config.yaml
encoder_norm: "layernorm"
vocab_size: 45
fusion_encoder_norm: "layernorm"
fusion_encoder_norm_position: "pre"
fusion_encoder_fused_qkv: false
fusion_encoder_bias: "all"
fusion_encoder_qk_norm: false
fusion_encoder_layer_scale_init: 0.01
fusion_encoder_moe: "soft"
fusion_encoder_num_experts: 8
optimizer: "soap"
beta2: 0.99
epochs: 12.1
Rows from block 2 of the fusion encoder of a small image-text matching model, named by matrix and row number. Rows with one number belong to one neuron. Each number is 500 + 25 x the weight over its row's rms, rounded and kept within 0 to 999. All counts start at 0. Numbers have three digits each.
After each neuron's rows are labels from the 100 texts, of 14976, where the neuron reaches its highest value: "fires on" is the input token at the peak. Only what is clearly more common there than usual is listed. The data: cartoon faces.
# fc1: MLP up (fusion_encoder.blocks.2.mlp.fc1.weight, 1024x256), inputs 0-127
# fc2: MLP down (fusion_encoder.blocks.2.mlp.fc2.weight, 256x1024, transposed), outputs 0-127

fc1.277:465480477478488494508508496500454544527495451476475547504489546497516498486483498568491434526484482502561489501494491494496420518493463450492514494492483477458527484487523558560493517507479502508485503496516510538475524509450527519528491487508501486506492500459499511492494488489481512490511496516539537504499502478479522486522503517505510536489530477502495479477513532478461476444512
fc2.277:504503505531524492449522536505530495504566517494529508522517538495522480508455475483449521465534515508498525503582534522444515495499501546467541495526476511490497497495466457507502458516495509472503518487521500479500483488478477520510504495505535472471499494566515581543497499476489496541559500489505488465477505494464517475490457501492489540497520507504482473494519485511500486530538
fires on: "with"

fc1.115:495499535530514475470487511503526465507426488500476490524492501472469531509503498517494522491466495480506495495472533488477515506506496510483488464528537510510491461478451508504548492498562503508493505512546495491462506434530537500530512502517514516533501507504499518510510500501515521507427500511502486500520494444471495471455407438476506476504513505510499481430483520479482502509519
fc2.115:480482498510470473473499518500517485498496500508500539446508484477505487411498538460518525507500504516484516541480509490492535471500539468487513501465487517523500506512490489503472482503466475486468451506461486497498498522504503505518492539480509520481502493502508490526453497518403505445496515500505522469502499475535484574539511493493489514500514489500506497542497535490497502531556
fires on: "black"

fc1.40:590527515510499464465493485511523459429467480488542461517531500522485514519490485548510466503452498456476448481503500455489540497537481502502500500551498509499511477494500497458470512492554518481495449493518526504496507509497497478552535482505504487508522501513489527573567483521459487463499413510477492504544501458494504483502502515497542510536505504474502500490459512463488494506516
fc2.40:527582490525526474520547483489390527457530506501504497473514470462501449469505432525552502504480509504517492486488509441501480488504501478501494435491504486497487525487482478498482492500500515501506478491493506519510511497528500516508491530512518495492513489491494497496508514507526497526475493494509513503524485507474497504447504468482502500482497493499481524485495494507502496504493
fires on: "surprised"; "sad"; "neutral"; "angry"

fc1.415:526500473504496486494530489510441516512522498508558501505436516526507490494503459522483511477505499455499499490520498423512475523491476501533459501492507487517485466502508499524479501472495401482484547469491474503496521504487500535520455445495449494483459522499530502448430483501441483541477500500502506475500495541510489518516510514497495487522499509454519487490481479414472507490510
fc2.415:548510507465515554500496547512485506511495477486528491495479523493495467535503477504473455496504502493502492485500503496555480483507495470530522489498539504469517499437498455489429501497520501505454501500502502552504454494487500502487498503496464527493504502463502484519475498479580453496554459470486467522507498498463505479439498500502514502498510480492487489458482529523499496472506
fires on: "beard"

fc1.430:492479504477495496515489489474496523518540485537500514542505537514481453464503490490510495501517491558500519494491554424481491474522462488505490512519512490527505530501509517458500477571420494500491501506514546543516531505506498501498487482489489506472483513446474503519492490489504558461498498502490492517506497518516524469515515510506504477494472485509481511488531501487455468502532
fc2.430:483541508500502489491499468524483512497503489524529552495507482516497501504527506574474512478484506521456499483504495490571501527484505490494510491481476509503517476483492558500482498477497495530495456502452506500533442480510481511501466530538502530515490490494548516516491481515477489525482505500510485497483500495498430524494497500498502474505493487482440499524497506488506502500522
fires on: "with"

fc1.758:498441488452498527492479532522459551510511494523467502505497496545507506483438487509483487471560508471428506500479486522501508508488496504526477538518542501452480508497509540498500539519516560524475517480499503500535482501500435449557487479484530473496478506538526489498453505507508539504509533500481506508481517500439515495502501489495500456472471503506509523536495516535500487489487
fc2.758:505569495513474520529507465502505513500540511491475474507435490515484539499416511504436481540520504498481494508551501474507478508518500503503491447470534498493502470498503506487499464535499499492520446503498466499489494487554487501498511488499500500503477482532465501479518499517479484508504486470499491499485499463536497511480522498532465540518478490502501479502506512501462519491534
fires on: "surprised"; "green"

fc1.759:540507505499540500517483500513509490500493500480494430519513514500496477515508501444531534527507486607481459540505517479469403520519491455504483515493531460553501455499515536510486501562459499513501521438545500504514491501510505511522485486518484494500490486520456484506499473498463485533495520514511497495503502483480514504501524529483458484504526507505511505502512508524489489484490
fc2.759:476493508470465506536569440542507431561447535496492503499513498497457454507536470521476519498505491495481483512500520493495539528466506507478497474537497510478510502484491470486499509495444491505562501493493501526493499479537461501478478494468499500530501521490506503501500483499494481500575483503476530514484497483501460487486488499501525499491555509515512497513537460512500517489488
fires on: "orange"; "bun"

fc1.18:615572528470439488450483486489486493509501504487517489538534524499518467534469452526504523497485505506517452524526506477496503528485503397497512506547524498496513471485498499490469526503482513508500502486559480500507520442499506497539480501506487507509527525462494539529495490541476495497547517509498481499506493525455502496499494502487507507533558499478476502493498488543519471483474
fc2.18:516517455526501494480476469510481516506568482482527562468559533508473484467486504520460509490507489528506503528495498482502490500545499516481509501498498475473485503496490418497504489508509501474537488519513510506550493488440497502500514460500493495500488498504501527523502505466548541550522511502511485494492446511492501480452501501514542520499493496490498489494497521510515531518487
fires on: "surprised"; "neutral"; "top"; "grey"

fc1.688:470432508508566528539521505502520489502426493445501460511501503497482500492497564414484592500493472524499481514534499487503466498546519516486500480453519432552517450508501576491494496525530491494465498497519500520499496503483487507455492500496553505501468490500471456502511478517452485540507505507504511528458496486507501497520538485480497491500490507505495530501480497522499501484503
fc2.688:469571477475500494511495540530425539506393490513492498496467493497495517543440460499525510492511499530484493478500520496501503524487481535503499405503502524518500510508513489477512517501490470489498463520501500516492488504520498515484472426496518507509521498503475499516494511493528492428539528504483498505494499477515483498454493495498513496479442530506500505501501507498480522480519
fires on: "brown"; "blue"; "red"; "orange"

fc1.478:488493501497528529530538492527506460535437473483534453497474537499521500487474509457518577501482456558504460506511501454513492496514496570430494481486504490534519421506498520487508505482521449495473450512559515506500453523498475503483505503496547519523480486529471461491505494516477461537501521498517499492459483516530505509524554472451491501503503514489457516495497501502512496499513
fc2.478:474551491493465494499488536506453503470441503514484482498500501504497559575471479482496537495524497506484507468499512479471498506490509492499503410491490501508511500500509416489527484468486493499546497512500504487497509519494490497478497496487513502484508505448469516514485519498559484463487539499494494503505506498478449483481497484502514511486446527517495503507487502515501503485513
fires on: "curly"; "spiky"; "sad"; "smiling"

fc1.645:522541462489452505503555507506480526509515506510558510498445477506483507458484498506498521495535499489473497493467521446481480502501513523475460486502504510488475494502508515537427485496483455492470554464501487512492509497489508493495496486502487504475472503506460478500493472464470493554509529496529514461500484448547504501510499492485491468478538506442499472487528540458482500472500
fc2.645:508505506472503528510523527513498520490526511422479527509450507520512478559507474470450476504517500462506509478522521518536519491490520501479509501499501519469492525466495485510478470485514495496500464515491486518504495453489510498482510502496509510482512532525492490490508510528557488520515506479479488507540493501532581482489486509470527490486544518472511537470511491494498493499493
fires on: "a"

fc1.215:495544493505500503448504486521547461541479528523469494513509530436493522563468480487502522529506500503521449497469493489488518533483519473510493497526513487489494506472511500482495491463549501488475526483494516542469494497453543521502506515488499508475473496485488473467534518534515495505480500479509530481514491471439505478493524527499497490488515459452460482551504495515528500479491
fc2.215:498497507527496527519495502510566432520509487502498513532502516487497489558507498513499423527521498511563505442450510511485488512511517486491518488508518509488499491495507498525487552496491511499477506499533496491483473479566482495498505510503517504500507504501504504514498495488430489509507452494508483496503508492494492517492499518495497500470482533506494513500496481483490512489501
fires on: "spiky"; "bun"; "curly"

fc1.748:470444505541540514493486505512529492486460498509522482529527486488475497501462548379500525509497495502498481513520493520505491525492513507481500497454528461506501508493497515466510502522512531486486477500515494513476455495502476509479493487511566498511483483551488462499539493500488498523501503507506525496493509474500501501530527504499518505491492481507496514500489497501482506485501
fc2.748:499549498499501501504492493511437561506393492512510501537488492551511527587449455500513527496521529540490483483505494515494490586512498537501524449502482523484490497490500461501506491499483506487493487497511510500446502501518510497486473445498510482503494508496506507502506492486497514466549523496508493523520520498488496491478531492496507495497425507507526494517482536488487527475509
fires on: "orange"; "brown"; "green"; "glasses"

fc1.554:543502498494527491509491483514480482515451473490508473481506550514490518506483499487539566498489496590452457490511480431547507489522477535492486494480499504543514427500506546520487497484490498517473486499516490502541465513522483481518509505500499526467512512508484506517489479534498446500500561497519463494489500525498444483481495459470501498503526510466461507495464505556570480499477
fc2.554:490483514540490502503526486481523506432487463500504526488531515514500531522542507511512534510491498498496506514499467491447494501526515474513491500494498486507500501503512451497516527507472493518531519542489509500515496546527494494507556491502505498477494532491458508527492496498508515503503505499499483506486505536488477489502509500500532527490502519493540484499523502550487488481480
fires on: "surprised"; "grey"; "sad"

fc1.465:482490509506503497506426493513523515473461469524541492549505494483502476492499494454496505517502557469513502528513514512509486546432512506473522498484500485506500500517451515474514501542496521474496487495508503488468493469502466508511462493503597486509494501512474467506528497520499537529522505515505531497484501502498502506530506506507514497498495488523494503526504510489484501484493
fc2.465:497533496498527499492512467533492520506391507544528500506512501526519535520476469525528542497516494497492499512569448523465497517505501500489516504496489515467490487492493456495501414453499500499514504505531518512500544485508523509490482414499509481485489507494495490513538486506553502466490502467502483509482482488491497466501505499502476500505371485504503496494503519494491515490503
fires on: "orange"; "spiky"; "curly"

fc1.15:490503498485475506486495538504526524509546514509437519499487487498518496441517509499486473509520520490505541496475507540479506499493492518495485524496492524490516514497518528481519478495482513522511494504420499513493503502493536517497520501564507483500545490498512481498494510504538473483489500476507536506510507490494481496501442481497486495482492470541474526494496489468511499523501
fc2.15:489560491507445476502505514495523547493467538498481498488489516482435530504473496520466543516546469553511507503527504483500459545517501508488488481518504518515497466492493459515527487467508518506512517558522502496459491510507475501490492489495510524492475495456486471477478535501500491489484502501509493502514505488512557520499470548499487510482496458515498481533478472509526503482518
fires on: "a"; "<end>"

fc1.148:540514501519490503554477515476501510484484549494473487499500497481491518503496502469622500500537495602492476501500497461468478502507500531504482511502516495500523506507481528488501512502470598506485452481511526509526476502522495498500498488494491504474533503532514514538529504500513455460552531519495446531495509492480484502441460500489521504520510457512500499521508593530508523499501
fc2.148:473496506506523501503502441514466517499491520503507501479523534499469493541510529458528503495524515549503495498504485514489483503496509508501501523490496510507490498462494490501476497500490500508648506500493486475502506518499501518501525502492486498467505532506502497551506496498437501499501507489524466489479526457531503497546530496496518537511477496507515491490494506468501489498529
fires on: "<end>"; "beard"; "long"

fc1.739:541497489553516476456502497496500484473473510515516512521475497477482456489463489498542504491496486488537495509464494462449499536465519510478494453486517521546505436506477505517469506481501507522487515456449484499495468494515494494460501519498539513498462520512526498497486497457507499535512515482512551471495485507464510482487488500463464516502483512469477493507531541457534504498532
fc2.739:483527485486492511466525423521593478520571507464448495505426493503503508478552528486481500485511446492502499510496518504498497493496497521501519525517481529514502481495484492504500525531489545467485493500489497503519505498516537502500495498500512544497479499486500494500503546468525523500490498504494496497520505530533519486464476516480510485493495507516509502487501514514497500497523
fires on: "curly"; "teal"

fc1.293:518502498471495500460473487473494563521502456500435501503541503500490485516481483507494467493500508487512477536471495478496501493435528447483511507499512480521515487537519524515506484507440548513496494440485526525512487451473500530530532490531493527522498507441509519500477500498485507505548540526537510522519501525476485500512477463500480498475494512500507481450498505564555521494500
fc2.293:522521561486500455503487482495533514483533493489524525561542495518491530546483504503480479491495545490482529510500490500507486523461512526498490512493492502509504502519503493506467510504489454484493513522477495526515506514415491509499465443517505498508500505543501525520498503540456480546488486496506500521453509501487477503470499494510460483492509513515530498474466504468496511469505
fires on: "brown"; "black"

fc1.606:517487524516489527493472475518555489532500469505493494484512454496507510478505500521479497545489489468509519495505487529472494510470498509479511489500488507478495508498466488477500479519579557487473484529493513505485490514497490477501514501507497456538542474503470475553562504526553572470508468505460491514484500479496528493500501520514500515459510475514459509501469499529495494477509
fc2.606:515511465514515466467493535489482499499520525502494509519535464476490466420486493562488493508516505484496505514504517480505485501503496498506481501507499500492451492459467450494499478488518482500499488511547517490523496498499506499504479498507500499500459511489527511490529501510514489511452514488499510518483512513544503529419501463458501493473481480499472491519499492481510518485489
fires on: "beard"

fc1.7:482519511508466487500478484507500501531508486504500520519509498494489500552457562467516486523467529505516503496472494492466496522465502534513507489501487505534490504480535530507483483498546517502498506486491555506509501501490520477498565500498488489465509490497497493522520513506517502497561529496520481505498501461434503498494483526491500513475536450491483505532469528452508518479536
fc2.7:516505493454495514495480514523516507495503449524511527485479505508493494510460535509486485518529487497484489514468470479500496481502463480498505516492482505510499451497505470481487520503508501466572504504517518495500484548541562501516456515510498505510460519521493500498482481498530484513518514488549510514523510478531479494485499487487496500483504518479462514489501473469501497482493
fires on: "with"

fc1.648:495484515501498504513479506530534455499467493499538503508486493495502520470499497488565530533487532528499459518509503477501489497495504526502494536509522483503500444506518534512512511539499466503498458484581490503500481525503494498506501455493506508544500471592430499483517499494491500526479504504503502484487528495499544552517535512489473482515526502495471483491532516504500510501508
fc2.648:506495470478498519543522489517492407506422504483515483498497506500501517564516483487471483474504493516492521478501520466498489528479496535501495431505501498492502478495517400502522463496489497498517499483469502520498497506495456497520516431502498504516495518497499525514498509519525502504499496487507485499460491517436491482523503469475479488491512497521513487483506499491520502504478
fires on: "surprised"; "sad"; "smiling"; "angry"

fc1.161:501545513513546480513441518513519496503452500475498487528483497518507499518499525468468504556422503530528482499523501501477489503525498552474521457522470498469505494477492485484518497516479525468491472511499502527493494491531529481475526507540535516501512512540521499503537502521559531457494538500518520559463515528487487502467493411495505491498476451532422512483508514500549489513502
fc2.161:519493488486529539502518494499500506498556496509492494485489509484500474535508515547508540501501483490460485527472508508424498512487521505493500491452460483534512511514558463497497506502515479493492513540524527499476507512559483501503498562528506524475515523470542523520480506506483517501550510488519504504514478491524496456484501502487496500516458477489502465492538482547511491515510
fires on: "green"; "black"; "red"; "brown"

fc1.42:551540492520477497523495505470508526505515500514517492460546498484521514466533530479477508535488467474516458493504499507489524493506506470509476493550498501450522454515509547507496515500532495482439513475503489489500495498509507493454497513533509485501475491484556503469564502444490518497463536500530498448500512470471530494456500517511509478501478500503478468459471455526531459484469
fc2.42:493456494494543452485498510489522475514494508472499522467497505488517494529498497583479527501511551501504558413528504529526490511511488489514463557501499502493500458553497510476487498505513527480509488492523499474513525501486462471494489484458492484486498501523460493478484507504495487523478542495506483423490484538532502503584497508483501530479553490544501480494480521463517498516513
fires on: "orange"; "red"; "yellow"

fc1.160:537547491473542472469501504496549503511519517481498498514495485489490484492489521504525548493528525499556476472501492457469519509448509503499502487596513535521511408456496495491440490490479491503505506499501493489513526468496518502476492454519537520468502516462494535498507535499439481542513501468416473511551487493466452499503496552494514498528488465498497464516495518513560492480502
fc2.160:472475487545489496497507500517545497500630494479475479486496502500473498453524577496499476502509497501511500480499487498487490477508483515452515541536499490521514469486502566490521495498524521482502516491498474489494519515469508456459491542519458511474502507493459497502492501493596504527499503510475496504497489500534512511508506488507475481483510485507492504528489495505510532483484
fires on: "orange"; "purple"; "teal"

fc1.587:478503509538533507494511506528500466471478504476540550536466437475501498545497472507567505434500522501499508493477557473490511483430505534484501468498541497500499521480492475550541517468541530524528457534496499511487474487505518505491521533516513526503517518479530488498491503472516502544500495503535502462490500511456547489484447478517482492468526511454474483486498526433477486484502
fc2.587:505473501484510482469495504503550494507505505497516481480491463496488494459508533479512488478505517506463508539498497512484531450501502488523511454482489477502516500503531522530505456506479526505491507504499539520522499504501507494497511566473500500500485514501525460533476503502427500494449516504497539444529526490481541576487518510510472494488535472511519497533506532490478488516509
fires on: "black"; "red"; "blue"; "purple"

fc1.486:521495515470500500532434523492505492521531521501451479478501511489518481475484550506562542496518540556500473516532517478481552493489499511508501462537529516496518483498486505504492498502481522523512522510497502508499511524569506529500495517497503514474482459450450478508516493497518489519436476496505520504514512479491526484529502490484501481511496473493497445496502477478545487495476
fc2.486:468526504528475524477516474481444510483513508491511474536531514460463513486525531463501479447541459506560488431506503499496462507499489441503523580518476500499482497502501480523511485498520525497496501497495477511505479512500496483471499431507486500500508498491469534538519500485542505526496536489472493481500535527538492487499488504572507469502467535506518498454513537495478500502466
fires on: "green"; "orange"

fc1.239:510516560528514497492480515495523448519476448506468456498510503486509548501530497471499498494474535500521502536506491486450481527491540491501501464508536498478525507484494482442522491504596544503475487530512496476463503471521522483520496474508504496508515483531500503507538490495560521485474460506524502518492501461421472507475458500482503494491498490534477495460464482510503507512493
fc2.239:504519513509479480504468536458515392500483519525507526486518460454498479487523486490492545511485518519502502509499496485517493500507527499478497473490499529465490498510505539497488530478488506490516486537516493490488526534489506469501432526522503507503501513511542587513512498467383503512525491503526533486501498501576504491504491494484534495491484498500506499537490506496528544499519
fires on: "a"; "black"

fc1.552:511495417506496497490513501505438500497512498501538517502481532489507483504472469507497519487487506410503470504490526440529484488517475507503483481499513491525494465506527504518483473500457443504482518490501497503498528511500516536509492471503470506508443509494519502494476469517454498510470548495512497450515505501510492493509496504485505510529545500456500477492502474482506512501466
fc2.552:496512512458449511466487509504462526500487486512525488475505570537516496510519527504516483481550565519492496486519497433477504486475490525498481504497518500449494490501476464458472475499499499501453515535509490556522473465497530485524487441534474519545495503515506491502474454499541525521520489456507494533504529543497489526474506516493519500489567503511528515471497508461498493507473
fires on: "beard"

fc1.285:486473511515471514481520501506475513510483522493506503488530505491488489489462483502476507505494513472500436490498552501478485546428491533476499498480528547476477470501526494478474489474544481519471483467468490509452500522472517499495493514513523501485481550500471523495491479500507498526493525493503503497498526483488526483497473503472510491452509483492463467538465480486505502480481
fc2.285:484497501480504473522456538496492529503553508497526497500515488500502494418496526517524501501497492508508500514494492493477560478504488510482445476489479485545535501499500478491482512500551505480463489498496511478500563498420467524509491532509513497500499519472488454530490506500513503557512500501510546482516495491501469513489493544500532504483496506461494521493449475459494497502482
fires on: "with"

fc1.390:519561486495505500485496501507524453556511512514465488508450497471482495505503514491492523520479502494517439524483494501488550522473524501500490464518503509499497493477493524463514490501533535505448528509425480504467469566481506494491523502467541482528489492496480474488507507523489508475481516454501511480534524473492543507493531538475512493476475468492467496510502503522517494490480
fc2.390:529545497529500559490502540519527463508530534500509492503499492464502523512504491470486434490520543517494482493506475469489524500519544508480506506485498464495501539480518558535501488497517538500480498488490493505503497476458484488503493514508501474518500491537512514500481478506496490474497501466513503495519498483528502494491493534525502500493483494499493494495507497510510509503561
fires on: "with"

fc1.177:416501498475500500542515561543560486495494534498454493509469488488512487445520482488508516503521504497518473539492502485478446497496488552487497546510513511504495472517514501501510503509504433470501503432496501478504493507500511533530507440494525490509513458518454451478530502494503486549494522445506532502477498492511518534513505496478451501484494502505420498503518508483462496511531
fc2.177:486554492486470534504495485519443511532427458493508478508501505479497514544418434510483585448503510486489499452500517450495500497471465506488488450507472513505503504499486451521509533503523510499498504496509477492504507501498513493509516519471477513492506507457500458506492509509536510528530512499503501477499484522476522503528486526534504497486472483523477499513465499521500511507522
fires on: "a"

fc1.371:493523461462503460519491491510478498501472529474534481491403489497487486493486495499617503504463542549471509483489525478476507546476483482470495503494514503513473468494512529527527511484469501492505486447505499484497519501482478513537488496496494496504503499500478512501497498534476454529515474497541491456493478496549533487500531521479508511521520494505498488497506500501502478506493
fc2.371:503498524504516466518495490528425513472487454484509467515488530473485505544496544457532595475479518533499514476508503469486490498493501487488493496491498502501509529494489487496507481497471493461580515512558506518514522506498527471496517496499494481473501480481512479493457498531572499502435497471494507494517501492517478476500478510466477448485519518504508529494534488498493471496498
fires on: "curly"; "spiky"; "and"

fc1.512:481499454488451535510528547474504510545510547444580501502483506465487505468510483482494482483515478462500496501505523518483479487503520504461461481513494525457498496540471478551484499502465457521488559471502502549498476484483539497485487499507500504460496495477464458493502442479468492540532528505496540439509471465510513511525469491502502493513513530477506506501516517498509518493501
fc2.512:474471558532539523505511527496489536481493509492502548458466511499502518497428531598500486480487457490525492484465469485492496514462474501508492502532477495486486543467482495501526496525496465461498475443502510490503492519497506506516510527502503499506493496476507433484516494492535484499518534489544485506524475461542542503496498520499518507494458508500496496482471515436527514502525
fires on: "orange"; "red"; "purple"

fc1.248:501459433507499511500515479497445499500514490469508520498451527486471506495468456494500512512526480480499488459501492503502508505493488486482496484489499467486486493463477531548460497493493463494488531494500475512502509523491499505499492509469446491475461501486522512453470483502423496532470532505506550422528522485507516480509529486502499494499539495430509483492500489473462519471465
fc2.248:529545505503515530485544508487548582489519488490492517512498457498488410544527531458522478515486549548475504501497492521512493445524493533498512506479488497458532562459489492485499490494478479555502492481517505518501492484454434494499495441494480530505509521505514528532535505497523479521522511497497455527494514528488496496466455500509497489544571500499512508453468531488499488512532
fires on: "curly"; "a"; "beard"

fc1.72:539482511505474489475444497490504518472498475505515543551605456499472454501455499509511479508487533474534485548501498481474509508438513434514496524507509500444519500532501506487492502521506563456496498482504482491511535459512485502529519485509498493504525498459497505530493495497428515499499506537466518520528510508481529481543507492496501511509479499520499523500501527519477515513498
fc2.72:481537493519540460500493501516493511518523496484493493486530505497530479601440466504460479494517511517522468534496507518484470519495512483489459472460499496498482485492495470516479464505441498478511501531507512477500488459488464501499518483499498481518486490495485508503506488488526482514490506521511428503513482492440545498437515497527500494497426481482501501503513517500500511512510
fires on: "surprised"; "winking"; "green"; "sleepy"

fc1.502:508471558501520504494434544495496546477529494512471529532529479486492496446461491539513467496506499458482521501462445509479535496453525468581487556493518530442491537518492515494481509527515565503498505467488479499534498515485486503509501472529494483499514520503506500548485519503502495487520495515501504526505523493469531484512469463524498501498486462516491513522483523483501469501504
fc2.502:521648518563495496501460481468501530497558495497446506464489503513502532578465466530498469499554515488504478513526527494527497507512517494499498453478479480521516420487477477500492503495473498503515499506470504507501502465516497503501533491485511500510526493488477503475507519520562460493452499484477488467476500505464511493498521513502443479508509504476502502493514502509514491511501
fires on: "green"; "teal"

fc1.380:511486494455474514494467476516500461511447481502542483540506507506500532453480486505486507466521515480534475498518516482482477479500498499476519516515478527479445574498471502463508496468506508502475505535556463543491527471487498527479486517487480545431505519492502494534500498525501535495472428499495497504493502517491556502517492498508518476527510499474476502484516532489486499482500
fc2.380:475538495477533510502510539535459466519399461502480479499479498522442506505481508503510493483410499515494494483542500512499507498484484526491515469531489495502500497495490458538504511506470495497553470490507502468500476484544497511478491500500508475517516509474527498485512503502427543497506480495501497525463512495500524500455513511524497490514499494482478511521498480532530536498501
fires on: "a"

fc1.65:488463497509501531502507511501517503509477501491510530494528466497524495487541528513489476503501507511501479507525520621492492512468489501515499425516500495528501506519502484509507502481518496499489468545496502502460443538507494499513493568510489506484507478503491477478536486493532516509496512508499490461472505528480543487432466488522521497489506492500475486502500479523484503490535
fc2.65:492492458481490477500470505503538477512460500499500474505497453513498502479514444555498509477527480494491550522549531513471497462475506497532498500503462508525489489539494569532518428510460535494447488455507554508506477503482486515466501524465513531476513516477499504500494503506453501504487500518493513521500481524458520523451515525478460500452417479498492501569530519496495501487513
fires on: "beard"; "blue"; "teal"; "black"

fc1.134:563502485518482456533479477502507477503460478477505496568462476502518524452478517509497452502479504518518484507463517488473557515445538508520471495546508470516509518504457500476489469502547573486492460523585496500473507493520518472500495503458505464502529513514534506482486488463518492478443508490496434453494462465493492518491508491481524470496526498512455451500501491513511464519485
fc2.134:501446503514522513433526491499527490494472489496506537498495488493512454531481585504547468482514506504527503486513528508486465475514507571521499475471507509493502570502540446442501499488461489497491467500501474448498499480467495501504469522529506484476502477542501509512499513503504508545461462494543484514479502483502513505482496471500502511526478518499490519490497500507467501498502
fires on: "black"; "blue"; "purple"

fc1.108:533505494497528519507550525518527492508481504488468439508508568499476499533538510470465518505513436556513440525500518461501465471537468452491499481484508483589517408496506544519445478501482488526501527453520507475488484496516507512503515469519486512508491472483479452520504459508493475498492590489490483537496479498471511524477512480487483494528507520495498497498489500573518516498506
fc2.108:511520512489431528528538447500470524518495503502476491505530504502498503456523550511498528472495496484480497476503547484505547490464502501505472488544506503486501494495528466500510511513462491500533528498517521498480496453524459519486462498497524485528517494485507506485504485497501497500556496515464513504466514518475442460495499509502507494483586508486494504494509484508502522490486
fires on: "<end>"; "mohawk"; "grey"; "pink"

fc1.725:481504546492478507501496443507467531514471486529511499501536519501498465492462488480486582427501528495528452532519492492514501523496511511439513477500468474529502497498500547500477498486529502510452490550504495506506492493491476497495504507487501500510452517476458478490474537509490515543550556506509518496406514556500465506521486468475469496516531491512491508505505501498525489498494
fc2.725:520577467514508518479526540505484514477507503565494503501496521516502527527479441478516499502516508498519516501513480486507497557502506502501498454516504499488499506503498433510556504503494426522541505473474489505501501510479527502492513500458506539501504502507487495501510490501585486523492497431498478502516505501505480477479497465532507506487441512502500505479502489482494501484492
fires on: "spiky"; "curly"; "short"

fc1.182:521526505553547472504513506540506468486501491488512510520490540500473529548494553498486511491503512465527499431468454497528514500538512495491515499482491498474430496494487505478498462511501487467496506543509443517464494473554547544456459462472527485503480505505515487529483484510518521483500501492528514499492499513487521522485559486522528478507473482492473494494518521514488480509491
fc2.182:484503496522520477501501491484493440491517499477518501516508497500507530618508581512504494476508491502503499493426517512467488497489499500495486565504495485501499515496469490514519489490508477505489500532484508494485511511519498503497477511502479500502523526476487507519495522502488503505502525516478498494478517550577445475511535506495504484533478504496485511497504501494484494520471
fires on: "a"

fc1.335:457496505509508507490508551538534514513445494456513517512514483500488544549503463503490501462457524519518531521530508490458482490502501492424512475538516510500496491501447500517495485507548522504512494525489492493500483492516503492499530462502516512508506516530544495535504492509535505501479500493507513530524522518462510498494404480478513483499541499461462472499502514456524459507511
fc2.335:498457522509493500503540495462511450496499558503482486465533508499481450464448513482495501503453502491497471517525505462450550546514505498514499529494477493535519502503520529511484467514514463529500510513486532505507502519483497518508500495490504500501529462497506548514509512513398486516504518506504518471463501467498490517502492503534503501489450519507503475509510493520502479506488
fires on: "black"; "blue"; "red"; "green"

fc1.349:538512482495554457497503473500487503499455492494478474470503546497461545520502503491532523507467475548452481475499500456507542470530473526497506492473516496542536461502483545477501504508460511509511490486491530511504494507519464491472494513500479509475520499502483526509495483532488447497501528493501484500536539496496477479494509498495549506504537501461504489487475508572538501507464
fc2.349:495523518546544489498502466499473524519408511516513534494520516509509510479516486493532542498476531491505505500518489532467456488494523508490489501489504481505491506501502503470483494491496488503557512541503525502519535505507476507511513426503533495498481477520496502502482494513500464497591498510489496531536503501472501489478495478511532507477468521498497502502522503545519478501504
fires on: "surprised"; "neutral"; "sad"; "blue"